{"dataset": "small charts drawn from random numbers", "layers": 10, "norm": "layernorm", "width": 256, "label_smoothing": 0.05, "residual_init": "scaled_by_depth", "adamw_lr_other_params": 0.00081, "warmup_steps": 2970}
Rows from block 5 of a small image classifier, named by matrix and row number. Rows with one number belong to one neuron. Each number is 128 + 24 x the weight over its row's rms, rounded and kept within 0 to 255. All counts start at 0. Numbers have three digits each.
After each neuron's rows are labels from the 100 images, of 14848, where the neuron reaches its largest size: "responds to" is what is common among them. Only what is clearly more common there than usual is listed. The data: small charts drawn from random numbers. In brackets: how many of the 100.
# gate: MLP gate (model.blocks.5.mlp.gate.weight, 1024x256), inputs 192-255
# fc1: MLP up (model.blocks.5.mlp.fc1.weight, 1024x256), inputs 192-255
# fc2: MLP down (model.blocks.5.mlp.fc2.weight, 256x1024, transposed), outputs 192-255

gate.399:106135091113135088173120129166116111126162098119139128142161140099123147094118130161145116108129146150119202124110112125153096100092145142106139121107128115104117115122139104174172089123143154
fc1.399:130158090145179064127120123119103121145110120145131105114163144103142128111167115144135138132139127155124155129103097128135177114064150150103126122128166088105177160130138119127130119130153128
fc2.399:110136177115121165119126100126131122188146107157126125115135120145144081117093086156101127081149151125148115167126110169118081121185090103117107150112131136165112141133144153098072156056141151
responds to: falling (35); pie chart (27)

gate.107:142138169110104145105091117129124111120116157122125112156158097147118147141108135159143118150125106089138156103155136108105098172156095130102145127142128085141152146082127144156146155085125136
fc1.107:146165163132095161115120115136118104120112121148128113155163093152118140125096155169137136171124073095139155104169118115093097151171086124111140150142109063140148156107153116147149135093128162
fc2.107:144142114126161136130129132105110140127178160114118145132140122161095116128114105185073144145116135119119121166124117153111128143145180146130139141147116121095136134141129144117129109133131128
responds to: pie chart (51); heat grid (34)

gate.213:091134098097143149101100149137153104124122117138099134210092104114131153157142139081157152168160132125081124123177088116131143125132158121112104132110119130156149173110177141130145124110194123
fc1.213:134168127092178089144141153130127130163102126105098160130096122122111164128142120163139144169154173120099095156086123132116126137122112127150087091135111144178115118130150119123130137158141142
fc2.213:131099139090125099123109121141108114123129128155129155095107120109087154105098084130126150113162109113152148131113146102135111187144104139107140110141116123120106113182134144158108130150082118
responds to: peak in the middle (74); dark theme (71); histogram (26)

gate.431:172193136148137123137129094131095133097145118087137128156156131136095130138099103123137153169113117118134094130108153169111144100183128153107126179147136101138164157081129147152125162122156101
fc1.431:154183145137131116120141097141098128107152121066118127168148131122087128147098113136128136165099104108137111118127142150104137128201127169112125178133134089138144172097150138160136155134163129
fc2.431:151118170143139142115112140135134129118142153161115112092122102157109097113117085165105143113103152125136155166161135132137121154126126115107083144166150107085138126129141105170092167100140162
responds to: horizontal bar chart (60); items: five (33); heat grid (26)

gate.720:141126149161108134085128122107156110141092120093140156148157107130127181164091110157088063142115130112099118142103148145156121124136127118155160136105114132112133145151117148137125139135207096
fc1.720:111108087112140103113103134140091133136155128107088163112115114133137148101101122075150119122158127130119144134076152165136133137114146150128150098110165149158145128174113185139129146134168138
fc2.720:151102120093131087148124106118113112146133158113124157136157121174113131097100132111128118150160165145125135127097109157112099144148114134113139117109108130115122141191107148105136123137136106
responds to: peak in the middle (32); heat grid (31)

gate.406:134127192116152117131140117092131110139142150111113136180131117131111134110139078144084136168097164105112088122117148123133190123124190121137135144077162136056139182103129154170112122096123128
fc1.406:128138167098128152094162127107141120105150146115146166105151149119149112103154142090142157141112163099101119128092151114092128135113192134141130142081120123130127156107142120171082136138144163
fc2.406:115141067134125104133117136141113155110120103141165101123145132104107130153113120137111152095110080129113137146170189143125137134131116131072114127180108105120150090119122137110124161128137085
responds to: horizontal bar chart (66); heat grid (28)

gate.312:133174113142131115115141140144141124105126119187155100125150117154120162135112201097144143095148177122122113091181147161080153139134134160108122115160158114160125164107150069133143103092089129
fc1.312:145112107140129123114177150094141133120085123142122127104167119112113124115122157086131118115127128129128133136144136142170147143133062123146137148140127124146132169137112116134150090110109148
fc2.312:124143117157157097149154154082120147101084124155139136103140144115104117130125180068095144085150143135138132117139120156166158135114114117108127132185156127137157167117117095105135096164124137
responds to: radar chart (45); heat grid (26)

gate.86:168135141066109140145150123149139135140105163141150165158139126120165145116111127132161133127129149129085173167156130087148106103115154123105125148159143154120126102122094108125181121119149125
fc1.86:157109136110147127113108108140145156145126163049100171139152122137148085153115115120159118163154139110147117167135090141128137124159130195084127136098107142139136158130113131112111120105106128
fc2.86:116087120144116136144078141095140122114122155099118114137101161173127089136200144117114179111126135096138108126133153152107102118159093176180166114125131135094140160110119150130107140157131105
responds to: items: three (38); horizontal bar chart (33); heat grid (29)

gate.69:138089121102143131100108127116114164119176124111202144117160146101132089123119100100131120109130133130137129123133122181119121130150106126114105140122186112134133113158143141110113116106044134
fc1.69:145083124091127125101116145135104150113163138092184138118161142096128104135120113089144139102142139130134130109130129172122130121134112144099131139104164115112134088162154141125122126109061130
fc2.69:167160144129116175120137104136147098114160083127088102057095122146122158123112109095128121099133113129114104161108143127139123091117144100135123135099123135132142139108089098155138141113180114
responds to: one colour (82); radar chart (76); dark theme (67)

gate.577:154111142123101155130154166149135144135155142099117129132128086121163154124124080164108138127114111114140093133110156133128124077143171102091145206115138122116124130124089127146146136166146161
fc1.577:118138106131141129128079093101109126120093115150122120125122170143110112132151186083140115126130128149093172123148112137106103173104093152179104059146109125127107140125160120115109125094116092
fc2.577:147128109132136137132171164111137124129136149115114125132165136116159111141127091133123109092111116152158124110099134143119145096116172112172147168103125130134123122185092151116147125157170166
responds to: heat grid (47); pie chart (34)

gate.386:129179144118122139093113153151133132156168108152135120129119104097133132106146121149151132137117141163158131125143147087096150168092118171124116143152104126104104125157131122208115165100180144
fc1.386:092127178108151122102092148157125123188170099101147115117120137119145114105132113142132143109130133127123102129171139107069141156111131155121175124144093162096107094145146138189142166119116161
fc2.386:100145126136151154118168144110091120099145121090124150162116118087155128101117120127117102125160158094124127148116107164139148118152139104183159076173166136124128121185119107105111112137113121
responds to: items: three (37); radar chart (32); falling (31)

gate.106:150154138144127124092123137166147116167094141115139112147115153098148113114167128084138134162133123134130137136162087097134127126126129164117153145147121120103131115133121117092130102196134120
fc1.106:090094119139123111080140132109074140108118152118116135106161126150099140162102090129115115118106088067102102109135122156148147167115124095127111147169166105141120147147134133097099138130115138
fc2.106:131113128140147086123150121122110085120128107120147101128154128131118128117136118110152165137142093114104106143175131179118121175126135158174107102127151118125128101135173089096112126161125097
responds to: radar chart (38)

gate.42:124159124119104124164135134140119157138140094186051128130118148127060109116159127130123125107115151139119150121143118110147084119134106113162119106108129117140160158158106100106120110119145147
fc1.42:149168109135122109148150115182131124084123095159133130132139122139133095127123105148082083121095101165126163092151108105192143158097059192155100104135132129143113167119101108064129116117111174
fc2.42:112118111110113115146136147111101142163119118137108148142134118119112144130101124123185177113118137089111132142130142170115135075119191114123127170162097137093134129064179147171162139151140111
responds to: peak in the middle (78); scatter plot (33); bubble chart (29)

gate.199:118108112165151133130110133100117168079102093134126132074079121162149123131154156133073143107133179128130133147087118103117149134113135115167087125118081115150158107146092127119151123127133151
fc1.199:069137105112105123130120113167183106113109115095103123138106095154135128119137124192113145124099113112115102154152133063160151136101114107163116106137139111102083149121119131058119093142151130
fc2.199:128139147116081114147129103164166125140098125096100108147123106132114135118088110177166134140127101131122110143189115151145111122116120122147165139133156139145041136110138146110127121092128111
responds to: flat (49); heat grid (29)

gate.249:133181140101148165139161131106116116089113119144161139094136103121118141150104112137086142108133128174128175131145173129191105147128161138146105133143123152148081164095108105143129123138161158
fc1.249:165091093105138141143126105142135130115137123200116104155087165176142117146149190137130079128145162078142102106139093144125138111174096127148101128113118122170112083082164175102120157136148116
fc2.249:175140102103148139123132114131164104127137144177122105118158088142126137172121118132124090121114152125097108140149119132162173097162099113162115088162161133149077146103139143165118146171144168
responds to: flat (81); dark theme (74)

gate.683:115116090122132119122101135161108137141105150119106129130133140127128160115138090169135107121116070128138108157191175073123158098153180116130202125122089140099100131125134129108127110090095118
fc1.683:122178129119110130112138150107161141106119116101115129048140116131103110148123116169092162090137157123131161163078091161113146137105135143139113153147133112189100132123148077111082117134136120
fc2.683:146133136124152104136109138141121110177133141151101110117111105137110108148119112166144095069129071105130132119147150192146143161151078137111160139109095123124109101097147104150073146124125121
responds to: peak in the middle (70); lollipop chart (44)

gate.205:093142150124127158115099165109149151130113129133149128109090104162117142115152152116127101141159100142186126141146089119123104181092101089118170099121116141139131173119120076164151122065095136
fc1.205:155124097141146114158156089150127121106156121100088128135146137096112126120070104089145174137115177110101138086097156184158120073192133159176109140115140132120122096113152150087102146136143132
fc2.205:138081122125130115136135147065130123094127109134153141181115142133127109121130106095094143140098059120100144139158132138112109105129075134154116118109113096138117103137132106170093098172139147
responds to: flat (30); heat grid (27)

gate.640:179098108142137121143142126128104157110131068110139141143149113147098163138130072104148116152142153116120180123119110088151164157149148128140146112158092120118102113104176133057125126163118079
fc1.640:110146137121133163144119132114103058105118153167121134127115148140131140119094106110123128118174124148132189099110140109153146173142116134140104140120119114128123120136143114160112110136150134
fc2.640:135135119110147163129102143121170133133134132151136107109101133103130105141111114138129145142112097143137110128178162098148072167088117153135126127071119123118130113090126123135155152142172110
responds to: ring chart (39); pie chart (35)

gate.690:125136118106112159103181102153123126161142128068111125112158134138087116149137141148141141113130133155119127163158100146104069118124166143128160126144108129166116112136166072108113142104111140
fc1.690:121106130178124107113073145124126122101138127157148119138108142154160151129172137121120112112126119141095130112142143093131137150109073120131131094134139135086126112165110130143137151113123145
fc2.690:109142130178164135152106166126094120129165138117137148151152124116097160139135101153111107135130145165117107145147131119110112057101093169123172165111126145117124171132163090106141143130119123
responds to: rising (74); lollipop chart (31); bubble chart (26)

gate.564:125127110146124160097110142083141116061099140108170137135106147106168116131129124199085115142143137131108146155105143126131145115132139137133161160155119142104095144104150136149108142112112140
fc1.564:123150095124145118137140108138154089117089070166108107142135116136138152101121138135153092088115142136126192138132108105076115099133120134139124142157132129129141123150109157054129145111122081
fc2.564:124098139158146143168084149121137156121115159122138120123117163159115134157147116139135150109120116112099105170124120114149146130109159150121130144146112113101084108132150129134094159131116151
responds to: falling (59)

gate.235:111122110128141112101156113088097177123161121124118131074127124118152096087140113131180124090135141149149155114113134140169105114116132120161143114137129125155110084111137107157120131114089130
fc1.235:138133126119149142115152112141128115112128148106185129104152152117124108125112148116125130088146116174152154156093153128165081123106095124132113110105131145152126076122148115152112133121120115
fc2.235:148108154122109140089136139137112133124097126113137142122123130112145103145135166116094131113105138104101143150165111134119102104142127154114145179121139129106136101126120111144140097114106117
responds to: radar chart (36)

gate.450:115176135109112091134138095161139109138095117171081109176118145118099147127141187119070133142128137113101170090108137105128096157148100162100089120104171118143142149111098133126094161138121087
fc1.450:138122138149142147123152094126100112162167157132144145156106125109105129105137081128128093172145141080143172134149110139120108115161117129122179125141165091101126102142117103143105093115122120
fc2.450:128130127152072180158089159143139139109157101084102107131127102133164104096136171117168159135154072114123150144149122153138122099134155135144115122151109096115160147151100141143119119090153100
responds to: ring chart (51); heat grid (30)

gate.236:119107091148136120124167164121146125118133101102135095090136106131100147101114138141123114143163106121142113142141144124142113099108156138114102151108135150198148122122069131107103111073176127
fc1.236:124121100153130115135156153139137131116136086097127103101146084111103142102120156144102110130142121101155118144151139097126122105099157122118117159110141136168162134139060116112110122076160116
fc2.236:133112176106120143135127097134115131154097160177108142141116166137146115132121118116162135093102143171109166157140103114130171143141104129120165121134134141086128158140173119084112103191090158
responds to: dark theme (89); horizontal bar chart (77)

gate.593:094135110107094134083131121112150115145146170142156101116125148155168087144153166163160163122161144117122124145150114091128138129157132110135131141107066148106081118113136108110164128060090116
fc1.593:108105090104153134129105079135099136151138116099162113128114138158110139137145151167162159078109116144157088118116126142082138128154136117134131139131154127118120095163138130166164123136132105
fc2.593:133111108098158147152097150139113142124128093103126127124125144148112180124158121134156155152098136161110125133135105140128162096146147142126157143147142088165146123145120159181105103149122103
responds to: radar chart (54)

gate.103:121123139147164152104125084094120098126121139118124180144120125123148160111164106059135125108139138137143126117129166139152096146144113107142158162080119162138134141121157170120131122115115146
fc1.103:127094161119208146119109087101130107150149084148116126120176081171137131124129120125124130083150132121125140151147179135120112138121129127122125129109153145119151159118107140133157146115133124
fc2.103:145121129141178155120111142097156128122133089143107101139122117094142092161147156097134155105143115121118167139125098158148106142117132139118130154092160151155132141114067117145118155107121127
responds to: items: four (34); pie chart (33); peak in the middle (31)

gate.211:132160146113090102166118149117135124119133113111117152105142134146119135132127114179149157119139096124167135146084179108092119162061164084134098141153126117125131105114067116176155149153132156
fc1.211:103139127115091097171126112115163106084130116129118142104119145152117140151133148162158132115121105123163134156099159111106112162073126091130102141153133123127100135144075125167161142159140138
fc2.211:113127158129152158135092123111115122130092116125133079139126132125155120104145112113116127132151137179118129130191099099145106111115127112109162155151127174114128154158134129121147134102154126
responds to: flat (41); bubble chart (27)

gate.495:140135099149116090122097140121115131121129127151109131097122078115095115170133129102118144126126142094145055143117138163158125112101171169149172162130114105123123189109097142105110157081097164
fc1.495:101093127128145124135134125099118139134116129129125121171133129118106136113117131128081155121152137162131130154150150104105114123138110124142088120107115067132126113171152152125144137121198118
fc2.495:096135125160167070158118122129160110133115126118100124134160140159115176129150126138122127132162096139108160130132138136092140121120152098133105109105098102148123142180124143110120113149164158
responds to: ring chart (51); pie chart (27)

gate.29:124166126115145158091134120153148163118109135088141141080124142122130129103156116119113100123131150159140137156154143128066109176098133112117131154132133136086139152180139104148122125135114140
fc1.29:143088131142082088149113105103143143144162098112108100169110108173132145164121137157152156138124120129132143112102122145135122111150161111137119115116123139150140156099087111095099145103197101
fc2.29:066099164138112144142140189126133094100167113156167159123144127149140125129146094127108127093145142163097120131110113122146133128122145157149083110128145138124145113159097127134078113102107139
responds to: items: three (39); radar chart (37); pie chart (26)

gate.496:134119160093090114119096118146073122131109141139143135092142164129118148104128108126147152095175155156119119141095134158122171109105112135129127142137137151097134102132156127156128157155082113
fc1.496:118113144107102138125100124116093103122135119133153101097153129146104088116128148100151108126140164107161097149116152121099143140117103134138121167141142140118135126136105127172144136155122116
fc2.496:095172105118153141136164124108126111114128131072093130143121111130137058143113146155144145153112153128115142086141117098130144100088129153148151083093138110127098134113101112122130161090133128
responds to: heat grid (47); pie chart (44)

gate.762:136172135128116150147146161122091114107139120123146157144117157127091165117106099118096204134146111093133108118125141150086102117166153140095168152129131151160148111128090113130140132120124097
fc1.762:116101133073168146100140120150130133108102096155140139130123148061136138143152162168092144124140151144125096176106141132113104112131151076105142128131112158135148142149119108106120140102098072
fc2.762:123138099058142143102112102119132122126130109160092112116140122129126137154107144139088068116132146117136089119139158113151127131116105093160117122133151123106104132132130162115096151092123156
responds to: peak in the middle (41); lollipop chart (32); heat grid (30)

gate.355:121147153136117142155085115121142117096110090130110145067114086160145132111162118145118093091149107152143124138132120088127118153055116085144151102137115151166107113123061091129185139136145144
fc1.355:118121155124108133160131119102137120103128105124135134113109096131145126101137131129110102094162128146165136139106141057118114160033120089141137099172132127151137147146069095179182145130144124
fc2.355:118102159142155123128110141119153139151104097156178120178097154128126103119126156136138144107168148131116128131139127133125062143112138163107113140148130152096140126181109141121125135083115105
responds to: flat (64); items: three (35); bubble chart (26)

gate.337:152173119127107160095098085172118108124124120106096113155160148157107145153072154162118127136110094123117142152111157216087114108133109156156099109116106112136140167105116142136113177124143108
fc1.337:104089117133152103163155168089141148124135137161167146105091094115142088104185111100129134122135158140133107108146110044163139153123155097101163139146142145110124095155143114127147071129121149
fc2.337:124147120129165074142140107133143104103135114125065112112147159163123145134092151153103131130106080087125134131093167169132119120132129163114128120168127093124116126082126129096136114204144112
responds to: rising (87); dark theme (59); bubble chart (26); kind: lollipop chart (25)

gate.463:103156125064079124136134156098145132156131162119120152177143120081104120108086102129157150138152127092155117128086129169047116153138130140060092140101126102102136135094160180136108136118100083
fc1.463:129137094120130118137097130104153131155134117133128090166147161141067120129126144142173139132150140106132110124111146167089114114131116144098152131117161114097172138096204175164146124115092077
fc2.463:121105119111129133119176142138114149122149125135137132109149114149137183140159121120120093158160099179132143171121119083173156160159154118155154117133110137100112143168111084128100139100168175
responds to: horizontal bar chart (46); items: three (37); heat grid (33)

gate.505:135133131142134129124072132154147118105102115159144139125155156169134148149135128103117131174106131140119185107139140110190098139075114114118127169129146121099161160097144117101146120111171109
fc1.505:086188133143135138092099160088116132115117134085182094144119113156125100109108135123082182135126162168097132111134113083153163120135126156114116142130136143061146142087162140104123100124149088
fc2.505:183116092123110156149123140115111113171122139140110166139145124165093147118121117134115089144142077094118114089153159141148121142126145095123130178122146130124178138109136102084106125093120143
responds to: heat grid (70)

gate.154:153125098119117080124141095151136130122108127112142138169124154183143128135123106169105110170148134200146104104125108105149121158128156120090125166106129142137153067168094102135088129121166141
fc1.154:160137120111099130112099125111090163130057146114153107085115124131202130141136150141170112122156112153144160110097122112132193116100163135115157166126134124114122092142147131107152125147127143
fc2.154:159135088131127101144139145099147127131145116116128108089133134185154156144146096113109102114118159109110119108154121135139134148136150086109104126131119110096097093191096117113119121130138147
responds to: radar chart (39); heat grid (27)

gate.197:126144107135134127110133167143148143098121118104059121119119096133147113134103148128133111118120074099145101104150158106109131097088133173120109113116086118115084136121117139181133146057100175
fc1.197:158157138134128144147147132172121095143154103144078133113154137136146153116148121156147070179118135141081086121144112150097172133152146136113111109139091142128142153148110119111167141153097158
fc2.197:075113167104108226112127106122129123140115119123111121139103111100121105139142145096136132165090094120133069122148129106168126122121175136117117104150176153127116136069129117108150146079117148
responds to: ring chart (35); heat grid (34)

gate.84:118148169146112125124169116151130111120151125094132130137151144134114099092144108076143171146147145123150093141128153110163135128122106120151131132094142118116153114106163117153100135178118142
fc1.84:140123126126138125132111121127130127139121103168145097135131131111157113103142184173126110132137093118161166121128070075090128106127135128076086121127147088136086131113055142140148133139124126
fc2.84:119158142122096106140165127115099108146137131113120133108138164129145117127111116150159140109137169119144105127109152148138148134131157113125145142121105147127133143102151092124135105152130131
responds to: horizontal bar chart (68)

gate.342:102143172146099107172084130131127117076109145139072163102126064095137150128145108141129092137110110121120116084099116101091133187089093119131106173176148121184130156141095106131188141172171143
fc1.342:149117081112149139069153140119115130172148116109193101135138190129131114136133171086119139114137135128143161174212126165164130084172139148140150093087093136096151087118151131111066142099087153
fc2.342:158151133126124099114132126110135139095143168150073157129115105118120133160136127147102133151116119097133136115110111121116182120111154118144112149107126063150127158112159118155135124143104146
responds to: dark theme (69); radar chart (49)

gate.533:133100100077135161121130112131121153194149152139162142125166144110128123114123152123164153152121175161171125130121080122150138110168114130123162084086115145116092084127178117155143074089064127
fc1.533:150150131118155133141133136114135109107101111163136160097116102118147154151119092156120129127109164109116132123174164147148153112106138120141144176107172103117117106143116105145122144170117137
fc2.533:107147138097155133172151154142138135157154133108101087170156169151153160160099142102117115168129093119131161128045095109124090111153131124109129132117123121124158154154136131131125112093145084
responds to: horizontal bar chart (48); heat grid (28)

gate.383:118132136145140127108131133100127122112169122165152099114122133125137143109150092131078109090123094141127133108115121101105123121065166092121127127126127103198137087129073104097186146107142097
fc1.383:121145127160141105169103150180095148137140116113100178144126157082123154133111144139103145143118142154128131134111070153126144092182096164123134114128111142123104141113178167175066124127124154
fc2.383:130101160141125203130154123120146127102105127134091127101141116150133120129147137135087134144072115114131131144137142106120124094175120099114074141165098116140145120125124137137151148155149103
responds to: flat (40)

gate.697:128137115100134114163140149131101131132115142136151138129118131085110117156161139103152143147160181082092149177132132141108129137117106138132131120131162139078150152118122098138154168127094065
fc1.697:134100107106102101168113136116122160129151166108093107118114147139136138162192148106123153175124127093128136154127136113132162128135121118149152154109142127140143154113102094089171143124119123
fc2.697:162098145152121184110110127146144112125108169092134130120072135092109113122103126159107091106158104133150122096092134087150091125137079129133141118144128132166129119173148148139118129154132153
responds to: dark theme (88); peak in the middle (64); line chart (37)

gate.122:104126153129148141131118162159192136089137110112101147118128098112117171158147083135073138109173094147118131082124123128131101106148139146149122129138141129141180142126158128131102150100162153
fc1.122:109081106163137133110137120138122145153200125134134153097082125106133095094155117123126145148126153097143147125130099136115119125184105151131155134169162112086156164111135121156107098116145125
fc2.122:128105111144150127160116128137133105101112094125147132085106158128114119127103149103126145138168093131127113141142105148154123128156093151141122129145119125158197150139125125120090136103138118
responds to: ring chart (36); heat grid (28)

gate.295:098132134142088114094105145103058117122140121131127141111121164162137153114138154121110148083091192139143150084095133106103139113134097124083103117105108127115139106133132167146107133115101093
fc1.295:112117125147086119116116139127077150140155082124123132119116124085151087108161103144153138108100213132139133075109115104102127133120129119088176091126136142108116066130116106160131107119088154
fc2.295:160089130081149159150118122158140130123154140101127119115144131152128117167099121118150136135159023103144121149154084128107124148123143126128143162169119133129121144124097120116164137143141108
responds to: radar chart (44); heat grid (37)

gate.381:113113095088116118140101184127155128144122120114169161101135121111154129151170116132109109151067131124156157147130097135142123088101151097136143106133152133155142122090131082099124097097156164
fc1.381:113147103124105113097126113133101130110140111133125100159185130117056155142116121132136163123125112116108155110160122103151086189145127141120130147143115095171160148121138126167188163139115153
fc2.381:106121111190163147112106070136154085131112113123146131170123139137156138140097116120125114142116124169078156146092108117124116147155135141067106147098106153146134103136117127123110119164147165
responds to: radar chart (35); heat grid (30)

gate.560:141143161137134133142159138170136078118114116104136123092108128165170143078133112114116118122135136171120150156152151107098161135090136112098133150104087116122157133148092141144165125142158141
fc1.560:142087091123126119129181167152130114147155141086102147113113075104131102100158135148162140096135132136139125156149112111124151114113181125162114172123172140116157136168123132138091111150159167
fc2.560:129144179099094156140105112101139131116090118132115095132108144144121138175102142131113140185111123171149155167133140139153138127152096140134147106140081114201094137084135116102147128131143132
responds to: falling (45); step chart (43); heat grid (30)

gate.140:166141154152113135108107124099170094114135129105134109132150152152109148151159110152185131137116121126097120129163130125115101125154141127144121145137149123123160147140090147125128125118137150
fc1.140:104126112116120120130130109175079154143127115117117138127103113119150086095121139113106114107140146139176146139103128141125152106093097127139165130101101139117104102158131109122139136105117087
fc2.140:114095139178148086105132132104122113120092111176143088143125117124104203159121160136126112182107126114097124110156109123122147114116150099139130148125160141151136148117156137167098125131176174
responds to: peak in the middle (62); heat grid (27)

gate.309:131133114145109113136125140145114147136097106123167085155137134122111095126130111148122114145111156126117148070167122125077158090125097179136145156110149131123130146103148126156158140123157142
fc1.309:133142158155103161120117124151123139117112142089159129135109103093128151136144107113128109117142124106145145112124142059125110107180099163122099139165164144129123115108136131173131121085125113
fc2.309:130115141136157129153131118067088157161127100146097144109133131146126152098113119184143178152080096152091088120116097194150145149099121132145163099107083066128122164139107138105071125184128137
responds to: dark theme (60); radar chart (53)

gate.194:119148155104128091116167143096134124148130133126092154155151162138115143134134135146102190174101129091138143152120083084147130149111157122116110099080147132137091151118164130122116172171132122
fc1.194:129115115163137174156139085112142147143133151089150142163115088161188096122142111108116125152159165118087100161100130121170132134171114137092133128134156130131140164124095182125109106120097133
fc2.194:135171158144151117145139161157100132106094127103113154122124107107118174159091109121118167108107108161128086097116165078145107121150139141137147145120153124136072118088147133132125140123127135
responds to: heat grid (45); pie chart (43)

gate.722:137184106093084146119137137115110139116145129142139142086106138151154133145148109117136138114106139128121102104143143122094115108131099158153126157130138102136116128162071120095095131128147172
fc1.722:146160088133130156100126140145092138158148148101127145116152150150142149103147084146105137188138104123099168160178150091131131136098143173091119144106091111137101103165154110135088117123123129
fc2.722:116145130186152146189140186122120125129092123163138154127136083126140107093093096129086138102161141090121113113090114113123115132132116132107122158150133150138130091117097138153144129143104131
responds to: falling (30); pie chart (26); radar chart (25)

gate.667:107122097086144156148128148186144126147079117095109117130124103122101124087124086100106126081148101141160142125137111106084118146119070116124174157169095132101126093111156132116134135136154155
fc1.667:163102158168134116104155083102136113105138128193112143167141133127166130138112130176136133147071176098162106119153171127129128099152177137097089085098170110112137152143110116139108142158091120
fc2.667:111173113089122156149134117168171137122106104069152122118140119114117122151099116136084127092171118167135141107172125107105141117094128110119140115116095117124147096148143167151126075116156168
responds to: items: three (31); heat grid (29); radar chart (26)

gate.331:186138108110139154109081169153141114125140123103098106158094092158136139091086164139108121132122117087138131123130082138123154132151132133121120103125128096165099153123077129107104143047118124
fc1.331:186124088115145133122077149159145133090150090125110101166122077135131140108080154159132121160143106109138135150116125113103114122167136129158109120107127104154097140121091158106150138046129127
fc2.331:123118180139114124103157109094155095131139154124160144094162176163162106161129123135112137110122125126096197145133169130137143137135144126097116157101087089101158124165146118159128121161097144
responds to: falling (42); items: four (31); lollipop chart (30)

gate.238:132134131159100146135083122149140138107146149135166166103136139140128117135127151130149119139174127196164131118098141131129129146103077133135131144152127114155120097143092142100128108082116117
fc1.238:142128096131167104159080129138139152120100141125155145089120133122140131130150152135143132124149139140135160119083108121125129161065065123129160135138112091166109100183124141108105104110132124
fc2.238:116108152110120147116135117092099117092130110110110133151135144145123111081094117132133137183104111149097077109132129106140116149182182102140076130124164160095117121078092131167158133148150136
responds to: flat (32); heat grid (31); items: three (30)

gate.625:103111119156141127144121169143158123179147144147137132136104102148125128143126119078130133166091105105133152199145100132154095095137129115151129129141149105116140204142148112083138115061111153
fc1.625:124126146088149110132122141111137161171077108082147089123122134142094110109128133153103164124102163164092154086079145168118114134108152104122114093080133140133124080100114096139123103128103116
fc2.625:114133160135141142125111126133154129194103128129148126176133097118089183142133127115113146135105129110099133121152133133160142175123102116112165126067117118128123123133119109101124097077135146
responds to: peak in the middle (85); dark theme (67); line chart (44)

gate.306:142143140134126115102110125109159120111147136134141128152115150131113107138135146126128132145133093154123123122135139130185111120148122126111201090121113135112092093105149122123137122091135120
fc1.306:116112143146129159141146131116084134104107152104141122099142108062146139154103094107130142120128127128116143132104126147072143103141141167129069163119152109148130182138152162145092140151087107
fc2.306:138129123117122113100132167069155116162127140109113108139110162137137119125144151162116128084146101113124109122163118117156126154120122152069191148110101132092110105127100167140120113099125148
responds to: pie chart (38); heat grid (37)

gate.112:107133141174088117106127116111090087142153105179118147125140152109144110100116109180136151125117108136144103075199118143157131115148144142121139165144102072125108084123124135169150127091105143
fc1.112:121127114121129180150113173159128125141067124135141130170110148111142138123104105150117114117096141162095147133196132175105132146057106120150156120108126162140158108146141144093157131147170120
fc2.112:142125141118118146136108113124110156140117149136100121177096131128167156119137126121126128152094143129120133126164108122121090144100090117119151104085109142147138107131118134120175142118158119
responds to: dip in the middle (50)